A small audio embedding model, trained from scratch.
Data: 39062 training examples, 30.6 epochs.
Rows from block 2 of a small audio embedding model, named by matrix and row number. Rows with one number belong to one neuron. Each number is 128 + 24 x the weight over its row's rms, rounded and kept within 0 to 255. All counts start at 0. Numbers have three digits each.
After each neuron's rows are labels from the 100 clips, of 14976, where the neuron reaches its highest value: "peak in band" is the frequency band that holds the peak. Only what is clearly more common there than usual is listed. The data: synthetic speech, music and everyday sounds put through simulated rooms and audio effects. In brackets: how many of the 100.
# fc1: MLP up (model.blocks.2.mlp.fc1.weight, 512x128), inputs 0-127
# fc2: MLP down (model.blocks.2.mlp.fc2.weight, 128x512, transposed), outputs 0-127

fc1.82:110140127130131145120150096121116121121122181174128171116102128108120084136105124101123118184103094143162105168089124086152148118147129153147099086130131132141145122136115128095149133104072182082135142133138103119119110155160120152142115170156144142137159154126119151142191146128110126147139107101177154095120134121163111117082178118109118122111159116119131120121119120134167113159128
fc2.82:153111120122104165159097118107132098146113179157125165147076138103108099133140133126150143144140097174123108147137113112148183131166097153154165125142098173136126144156134153154129156137109150146145095107114120152164076159094146123159144154102145100139118112116131157083171150126125132139137180128122134118096094110130111128135147117133159094146144090089136161144131104160156112111142
peak in band: 2000 to 4000 Hz (56)

fc1.209:102133094143125139132117084099126125099139123077155112123123149101102150204134155139163142174096107174137138114116111127123101141153102126115091124150194151104138133159087119143094142138140120151136110147113134131147120129136135139191145142090152105123131127150171100106123155147133160124127177115157126100162154169125118164100130129132155122125178136124125103115130129134100171112108
fc2.209:144134175177106100122128149138162127115140140194145108129115118106137126128120129109134156124173065110120103168186150168116124132123148091106115150085135155108118155146113131090128103121095137103125142137119129110085160117123142120106130109117082130111106122121134118080158059157129126125125122146143086130126115156151138121121102102096126144143128080116126123140192124156143104103141
peak in band: 1000 to 2000 Hz (30)

fc1.477:083153142177110137102124115112127090125122128124147099096141134129153111135119151124105126137132129135126142149141128178147121113138138141093139132130141084119125193153114137116161104143153115128144088103149141128124127137092163147129139121162136080097063113155090115084113171155057126115140080107112121128096135156138147127098092144128178138121171111147161110142147168111138129137113
fc2.477:083133110140156152135117131113116120116154131122166127124115124088115148087116137099127147121100131133127107102176125077111112086137129165088142124144072156150138106156179168120116081154107156167132108144134135104117127140095144103122131163059164140139169132157158127125114113116110156129114122111145140162107136141115126106119142125150149161140110122094133103161171102156089093151098
peak in band: 2000 to 4000 Hz (52)

fc1.129:115143124115150107111108130109095157153135092161112148128127146118116098134097147156111115133187119085108160166113093169137109116104141141111163160129098161093116127103106098163124144149130080122127089159170119133153132117120131099184150132105128150120129112112132141123124102111129142098137123117120148192141121152210111138130161129088118172096119146128141143151116101097123124147158
fc2.129:090104131115104135154113169154133123129158165126141176102145128088164156084144154134068104133124163110115127163165078122146139132123117092114106130141069127117159157130125134142098138128173138107140131089133124123175074133119094158115168135151140135144151109082114111181114112109137124114148124137144130087140119100100117148145094078140131156142096138126149120142136143140149124111147
peak in band: 0 to 250 Hz (37)

fc1.94:149128126117145185130119180138124174114111140179120131139128161139106107126113140104092102144166102135148129150142129129141133103135090117112055119138208122153142121167095107159161130111127133129108126147100156089140147144130106150147121093136138127127152124118131146147099127158147123199097110151122105167136140146137152103101143059118121100127140101132148136128140124144097128143111
fc2.94:130122132119070088130112143173123106138106118141098156172104133142139110123139129118145134131085099143100133127135142147099102178128103127141099136119144080084136177130175102162076093099153142135099159089139139132091160115140103142118102128147109110115136125089115150115109092139150178115100184146125134087134135099108107096107136112124158136156100136152115133164148108158113129125134
peak in band: 0 to 250 Hz (32)

fc1.466:115107112136117155143139154136107088158130121173131126149125119111125121123165103134126109131127135115127131102092129109138120135133132112143164097103136141179154163193130119156076167099139066142131181119092134139100161145102129137158104138138105134161089099118118100105138124172078121101173124113139111128181129083113151139138134122137137136145072145094120106123144148127126153129172
fc2.466:125087133088150135092106094127117155128109156121148086108124143124121130156133051114125091115132133141190170134139119106123116140175112120112113123126150140147096126142148176128072128136134151125103140119148108132066130117155114046143120114149130132140102130122102119149174163110149111179126130153109134114125128137147124125142159160064148138147127146144134140119132151121130116098148
peak in band: 250 to 500 Hz (35)

fc1.377:126081128102145141138151110115137085108124139088132155151100099121132115100101115166124093122141132094156088129120094131106140152117112141046092152110138105110127158121125121126144114143129123125087127102165144102084136165145133150102111126161153106120149129150133127114123138117102085111137127120105097159084154104172126097135123092151141109092138114157124162122135119157139123148046
fc2.377:120102119166103116108117140126132087145105132125149158090139167135121117175127169126127099093131122123129148138127173130118148097157114116168122140137116145117125133091141106103137132065127150137156163107127130121125083118086120196132103104119156150107094139163147132106136118079131111145158133172125174136138114148149149146164115128134107138144131145139148159110102125193103193113134
peak in band: 4000 to 8000 Hz (53)

fc1.354:145115131117128159111103156109143132099073111131158107100179111099141163153138111155134132102164095099193149092060117116108134110111074154098156130100148113122147158131113138107115116109098131101139160135096141143093177128115139085114135082125090133141167105134132156118088105116136136159150117167119093138124134135106145114139154126142125129122122164129140145142171154128143133112150
fc2.354:135169136115102156135113116084142162124145155123144102166067150140131113100122111130120153119156135133104134101181110127153148145142113147145129134079126140129133107110144116138137137146117115132122135056107132101171121109145117153132139181128112182133107058092111124111122136104053085161135162141159105114104115128147124116117114120136193126114117138132121142156112135123154132112136
peak in band: 0 to 250 Hz (35)

fc1.55:091164109164157108165122122147103133122129136102109134133127087129129141132133135169134137123124122126169114126117107107142098078130118115125144151114109140120126108191145100160105150107143149112120106170102131162135135133165158114087126132154146139114139106107096106114092159138126111090163119097154097064131136098125111174118146102177120119118095148166108096100171080115100153151155
fc2.55:179116082096110140121119089119157162132109130157108218186121093136117131129125139092126142106134111109111087089155171127136151098119130134111125103165133154139114120144121184122110117161117138148137114167141104123138121135132097093114076101088141100124103141120133158079144138123112087132129110129142137182149104128162136100117100111112112115160123114124128140122148123156123149137146
peak in band: 4000 to 8000 Hz (53)

fc1.233:094150091163107150149106087118149139117126126103111121110127102120143129113126123112142155137163139151156143107118117153134140125150109097102129110122171169101134126118116104108171169139119158115114195135141097162202136167113115136116117108139118126136127087121097105138126150139106117151119167113156110088119132128118103131155129080131110051155119111118155090140130143109167109181128
fc2.233:127128129111153082099121142175114111147127121147122099110101180107135143120120108127171137141119149116137107154157109113127160149168130129132146152125092128127131128149160145196137179137129135151159124138111136144166104120168114181114178118109149088108114139134163157112130141122124161118137063148129122125131125125120127095109099135108107158132125170107154136168148151152140063137177
peak in band: 2000 to 4000 Hz (54)

fc1.39:111162134153150101145142104115170086144090076179118143144128134139120133121109125145088129148069127091103131117150112152095172134120080161172103134151130130138103166133162107096133132182153122143121163141144138114120161111109130091128110131098106108108103135129161130146123139151109131120113130127130127116158161147096156142142133122161097080160152136102174113091123090121089126131108
fc2.39:141111123110109148136123079170055163124129118131144098112123094114130137112130148119141129141144155113115142132164110130130162125137161123083145136150066146088134093111068148117103124077124134102123130089124146141120109129142169115149129143135112084121124141117136122125138140145124135138115144102142132156136120142076141126130065178135141087097123094164147172136112117178117088118150
peak in band: 500 to 1000 Hz (32)

fc1.183:104085101101114118146116124109113104136157163099165130150150126119190127113169078112120130082152118097141114120153125137162117077157064116117117140132137116134131138123084122136147141131146128101125144107152138129131150106133133129121069178101141091151125050116136122134110113131163155164109126115122133111139181128116107144086141117112127152105102127144113132107180153133104136105113
fc2.183:112145130144143155140137139103128147103094131084108150146139142103154124176127146120148096105131135132178144147120152130128182140120083128112136145152117119138175076120129194091140127106134094126134138104118102104118165112118135138129142098165112154131109109078148117082165115139174157139166110111097102125106128128153128091117104165095120151147110165133107133156155127162130129183145
peak in band: 0 to 250 Hz (38)

fc1.20:124138100130143115091130117092153133162136136125126161146106169058144128099165120138107153155122126145126129085154141127119127162154148182152106132106146114096107112098150115147117111167136114112188127125131127140139158142140059155101152093126142115149132103130162108106118142106123137154118130115165164122154152123112134128174139130108166075119123122172154116105132173119170119155105
fc2.20:168127107124130141145119120140129097126119113098117098169107125137133101159149108106153159128122126116135133114144127211126069117130121163184115124146118153137111149143118158126130149143099114123101108121129128118136087115185097105133149108126118100160111148150141147112136134124126127111123118149187147183107163103118133110081085131166058143127142108115102183133101150129141147128139
peak in band: 500 to 1000 Hz (31)

fc1.418:135147101138113136162150122117094134145185155085131157155167122071107182185135123112131125133079094156155110136130149133159142106135153098151137125085115149156159104146184100130120071128129138129148131133108096143159121118108163130113135141110123140135126145125111134153132124122107118113116180156133130155129150096108153111149108170163136115096103113140111141100131143097107168100095
fc2.418:151106079091140097123118097150153127133105114117177118131110109115145125131107116100112101127161161113122132160087168124121185107114092139110147096140135128101126143121111165131113144120107133120098110133132152100171097132118135145157180144175159048122118135109129151139096120149132095161100107134070080126136092120139113162122136132118102108130130098113115104127134143181124113139130
peak in band: 2000 to 4000 Hz (50)

fc1.119:136118112156117163168173104153117120131144163150092110132128140163105153146121137128087083124141132155153152125135061109132115152123163158094092147151121129125126100157130099078154138111140119125120126101173140094073138115170151102170098116101110126117156099153114150114142148084124125113094117103119135125085118087124155137097130095119121136109132126112170104143155112125125178133105
fc2.119:117152117130119145090140109124133142139140074099093135101140137094119139127118162095096142079084108119136148190134147125123143108154153152136207149091159139144129148156092140091100137104139102137133168087107091156148150136172104096114117161134126123128104144140127103149160159103135109125136115156158107124114135157101138148185126140132116160126140106130125179139140128137128141125092
peak in band: 4000 to 8000 Hz (62)

fc1.383:088113119139138083143111148079136127058128115126105122137118124144165124150168082116127149112127146109132165152155127100120094114135087101106142152094110119191117150103134119142148157147125145127115152129156095090110156122121150139092121076130137133118139105105154138178113135107130152123161103146144152134107158097146110112056145133089103116160150121134132151129138106116163142111155
fc2.383:097137099090116095083106073139098129136133121139135149116152105105120114112129164118126154116131111153131179137134097150125134145092095161124174134134134146126128117128131144142129152142153123184117108142132125138144094125047095141120108162100132155144147110114114132123108137126139182120096132148138100116134172144101136117122137138108127099087152126130095160120174166097155201152115
peak in band: 500 to 1000 Hz (33)

fc1.374:129085166124167137136135138197102088133122163133111160119075173114139124138129110203114096139107143114120141104139089083117126107102127127106141152116172127158101152091107082147157151154099093149118141114143154152154146145145107133126133128175122134119156105131131113137085105091120135109140142158150160157089111146132113139164159115130147160143118148117101131133104134110130135122156
fc2.374:077098121065153090091119150166096114135100127131101108100109129121108124164144098131133117102128139105132168143166139109108102162122123144156125100140145147096088152127150175138131175076146136141143113148137118123084123121120078132114161126115112132152125104157084118149125124142136084171069120128148140084154120144082134125105117103124133156116125112127119083125146143107120144104113
peak in band: 250 to 500 Hz (36)

fc1.281:145162117113163120137159103136150107114090084111147160134136112079092116103103106129095120142093166152140170107103090136139105123115107091115134125154085164147165167127130119162139168137115124080098133078150113127127046152114166134110139097145107116130141123124101124131136101113153132139134146144153126122125127112113150099137148139113126176110120096150084170129139133110138156117104
fc2.281:134125140141126132126158146123118159136179090121150100159078131126105124126129110106119164130148104139133116131105124176105137126086135139154051141112161163101119121123171099104116110129082137171133135119115141127170117117123164101143159141148142098096109137153138106118134095090116138108087138085150137132164157106114133130183103111102112128121123105135119131091100119189147127169148
peak in band: 0 to 250 Hz (34)

fc1.180:109157151121145106138185145153144134121117164094145147124142158114120122141104114146087150144114143114132115148091140180178159146175117132102175115134102084089128121124115146115152115100083143128157141087161154161151120084120145111136142151126107116154136146136161167117119157169148097134129125128147139114143180161143145097100150098131128122123123183110130146121101109124079159128109
fc2.180:139117110112131131170152137112119141148142150094172150129132079147125118092148156114145120158124149149121089187106127093132143110127092128048123110136167097106127138084144124100123145138125090150158184154089114130130082133119156154146129188135149087124123137127129116114138118158129157090132120109097099125142106144118121140156076138108094137129137123122135110093171136152119119124143
peak in band: 0 to 250 Hz (30)

fc1.63:128136087177111107158147124143150131147142116112125133091154108094127084132102110138072122110127140134087141102131131104103102168095146140135135125117151140140119151141147099093188129094106161142129139154137141080210121112130160128122145136114164109115102124171127105066138135084117128140124119177090129133119180101145131129135108113135132141133135150114137164125150120108178123137114
fc2.63:131101118145124132081152117160153131121137122126142122113110105144139095132122082092116150092098129124133127142119103093117112092145153146139121150107129176099121109118152133155183167070154149124107111101124165145050102118147180129104128159158119130107143116075137120133117093133138143163119132122134135119130134129112137124105162156116082156101137136145108121138153189115125079140164
peak in band: 250 to 500 Hz (30)

fc1.427:143138106126070148119171136185117116114130136122127121116121144112114131128134127125159134107126068142174143167138136137167099108120116128136115150090149126117085094163096125137132150089089137107144118133155124096144138141093139151131096181130151136172144148081107123095118145156117132163133097118146121074086139129105108161132130116157187132109101121146091124109135132153146129180146
fc2.427:152177131100108134142128098138142116129130170164099128156097125081165095121115150128117087101111124110097130116095142115146153090145106108150088148149122138119107142135134160107083139139108120156074110128112147130154104137125116102144098114077137141084089143130139166136182103121101170120118150124149116163108144108119132153134121104126179085144105159127134164134162081139113148112148
peak in band: 0 to 250 Hz (70)

fc1.251:128121130115162105142113100093100112131142106139092161145120136133143100172137105159103087112112166146164128147079121137157135143115121163116087133100156135108153151164122147139110093111152136140083141154123092112133106146133159141131113110133155170143156145159128160116129111100088133142126137102149204150178128150114118127085142132135128140062145147122126105175119134107143142167145
fc2.251:145102132189095105090148169149172112110127138122107126151085114123138135104131117109134152105109103104099128151152108116124122179162089125106110107112101177073138136161126124090149104155139159088166121151140117142145087121159110108112105145132115148143126094142111118095118147113153120100108157135123128182164148150136111101104084168125136114155128149138124152140140130173121144090137
peak in band: 0 to 250 Hz (45)

fc1.351:110091133159158105154124111153133100145135133151135137119162141062139084127121101092078099131108108138097150091093110094129089130125125148094102099128148142133118135135161104124159123143127137126143118128105149105144186119135127137152138154070150158129145098117156107107105094126111121098112150148163125141098149098111124128120138172058108143114107086120104134119128158112111136086161
fc2.351:140077082159166138102123130131083133115132114119168119151118100115120118122103083115149148103111126115127115145197127135117151093125166123137111141131094150141123163115119132139159112126142107093152147085126132152090113099157112100097155108139120117138092098105168150167135181142133152150122134128120134065126120119134130150189085145125114102093144075097131103099129132121141133116123
peak in band: 250 to 500 Hz (37)

fc1.15:133173115112115137161141149126091119108133123138140142154101135131138143104147131120101109108127121124124163088165159118132128130165143093100120106107119163143147119154159086170129110150150088172137133101121136121166171181112137174151122086131141097127127113167161149106110135157142141174138147172105145123104102109141126142130138174176098171132090127141154133105128119121095154075146
fc2.15:150127108110143122104164127134097119101047128139117091138094138139126135139126105123131083130151139130116149134104080115139134131151151086137100179149213120186160122135122195110159156119125159095122135147141117107147130133136115130135135130122131082188151072137165108110123147109151122152150116134124147101172135148107154149118140133092131124116122107143132132141132138131122145146135
peak in band: 2000 to 4000 Hz (63)

fc1.112:098133168133125131132170133127140135109121118129107114104119116101092154162175117123124122084102076145130127134096121143114143125141126154130144113111104168123120134154104119122175119138154175121102098101096113112137099097130090147137114117122142089106098093114163105111136129147172095106175129121147149128111127115132112083095138122174112073113171118151140109109115168147116192173137
fc2.112:132083151125119114108087134128196125124102155119093152078113119112092121116119144099084078103119142145087119115137154106133097132131136090181107131129116150109161185134146181138133106106045117129103109155137124142127171127115119134126121132155134106187145108152107101099128125127146110151123129134129127123169153125116132109096112127087132116124124114118143108126153137111169111112113
peak in band: 1000 to 2000 Hz (30)

fc1.492:120114140146151116112075137128157144098136111133096143109163109148118148134162115184166120099128080133137114089124106129126144132172115119104136153086133154139106093124165113147078122112121064127129105150115108165111152111150110134152089134126148125169133145116146087088160144114110124099132132135138143138158187123103081128134137110170152136146132137138093107141110106130092143081158
fc2.492:145109110168109156141121104131150096122115141092160088155122116125085094140117120130098098139142148151120135118145091188152110152114145135147104135101104096196081099130128087118125128159089144124161136116135136121116114125143151092141157153097089100122087133124104192114114157128104105141091106116149133119123101124122121152128116142144180143108125139082128122101186137152151135133127
peak in band: 250 to 500 Hz (36)

fc1.56:156132147148136095163099132159122133129107109132074154093138083146154146126174159138138129130159110131130134139142107127110110123137145111094150217089093090129080130149151113122116140130052181121119118153121109175153104108134184124131093137103183135124131129113113143128144147125117120116126121140135129144139126138117140140125167129131086121130115137103130131083156116154124163098132
fc2.56:144091150083099094098118120182133099145120138148116134148166131098097110112115082120122154133119078137115111125116105169126092149103113102130105136117151132138135110118140116182186096120078104143109126161105149147181117115091163117133135102126124142106134119121112124134132077123128119134118131141175144166145138087099145130153127148121159112115136168180142121134094171122097100130118
peak in band: 250 to 500 Hz (38)

fc1.44:139137096090147121157132116104128145129134136111139147134164134153112135125136116130124166154086102128147118149137120113101108122124132134109120126109133097095109111111094123119150123136117145151125096129119125210155137119140122108075153126152084125155225138140088131139109116164106113123086142173129156109092157162158106095109129116103139153116158150120182120124172119109100122158110
fc2.44:120125113090106119150122118132078141129122130134147121157143150152139119166128113170144143141141182123090123146114144137123145137109155131140143113121107082081106126133164160113165151140146112125120165144131161118145091104130103123117187093142139152114145161101075161100118098118165136099101101128119090147122142162123093099120096120092138101122144156117125091163180132170148130092165
peak in band: 0 to 250 Hz (41)

fc1.496:179102134123107087091129165067128082085140127169133123146165106125085100094124126132136107093143163120140101115108157138121132163104111141107116148104153127105157124135153107140112123085122145152116138134102141096128174120111102142123163075082164143116142133110145103123098126106113125132107099085143162140091140130117149136090123133166158122154123100119132135090133130140076103112112
fc2.496:136100127100101181120132119108136161118130127135123127135112142114127128090136128182096117143147120095105126092166140117154117161135120131153103181153108118090183108108124097148138115160132124129095150130129145117120171141123117094123135127141149095167096091123131160103083096172105143114090144129152115124122196162157130152127107116066120112120110127126134074149095107129112144122157
peak in band: 0 to 250 Hz (50)

fc1.507:122155150143120112165115123095122117132111103105046121100147131118147119152134119154160163139150075089136169133151131092125166137156113124124145110149129135076132083130143120122106130139153124134087156113104151127123088126121103104119146137142132114100112114164113142151118117163093116141116166098151141098181136121107098137105125125157113146120140108181167158121062129117159151117099
fc2.507:135091158168120117155073169117121148147146145125143168134112144139159128135129126146150108083129148122126095145143130150136121116151129121112157155168172110102127109112097148141120074118098131084136142089112154114081108144117088089150142131114161098151142165127157137103129098129155115109145074127160142131110144138123125134118167094125152119197120169132151138163137103113104151160147
peak in band: 2000 to 4000 Hz (52)

fc1.450:118147127110114137140129146155156072116089164098151124169145096083115109137127143121132143153101139145133135142153104116108152098128148144111094139111133099096121112124142115123103132096125169128148111100117149148099125112132131132115139144156183158133147097169105125106125116133164153140112074126082167101178162165110091164109108105133129094149126105164189155123176153123131125117145
fc2.450:133136143116103126181114161106124171115152121159106158167157158143108138118133122124119101113131171087081126121125132157132099144149113067106146099152138180149145143152116148129127118165111133123130148167134137136104131130069127102113184117134154143124140159126116089125153109081088108116143103154113139155101139116113139119090086177143130133162117159122142109144163148136115121180126
peak in band: 500 to 1000 Hz (37)

fc1.378:118143185118117134142137099133178085120119105143126166108136134111123099134114121147090095116095104137108122091154113101144142113133131141141105145139155119155112130092099099107124110123175084176127112120145134125153151099133126124099172089103159152108117099108147099125089167098087152111127129151113098134132138129084131130156139102130156101162133098119202123110138102107108092097108
fc2.378:134089125129096118183123093181149133136140143132121128066081123122130140119128102141116134116096122116129138144097107111143136091111157109118130130148069147165067117110144146120155113099160146143139125122109154149126146138136135135143171142156124133114141115125157123121099059109112106135132098107136125126128129202135123130105084135125087162110091117120136117089172160125124100161100
peak in band: 250 to 500 Hz (34)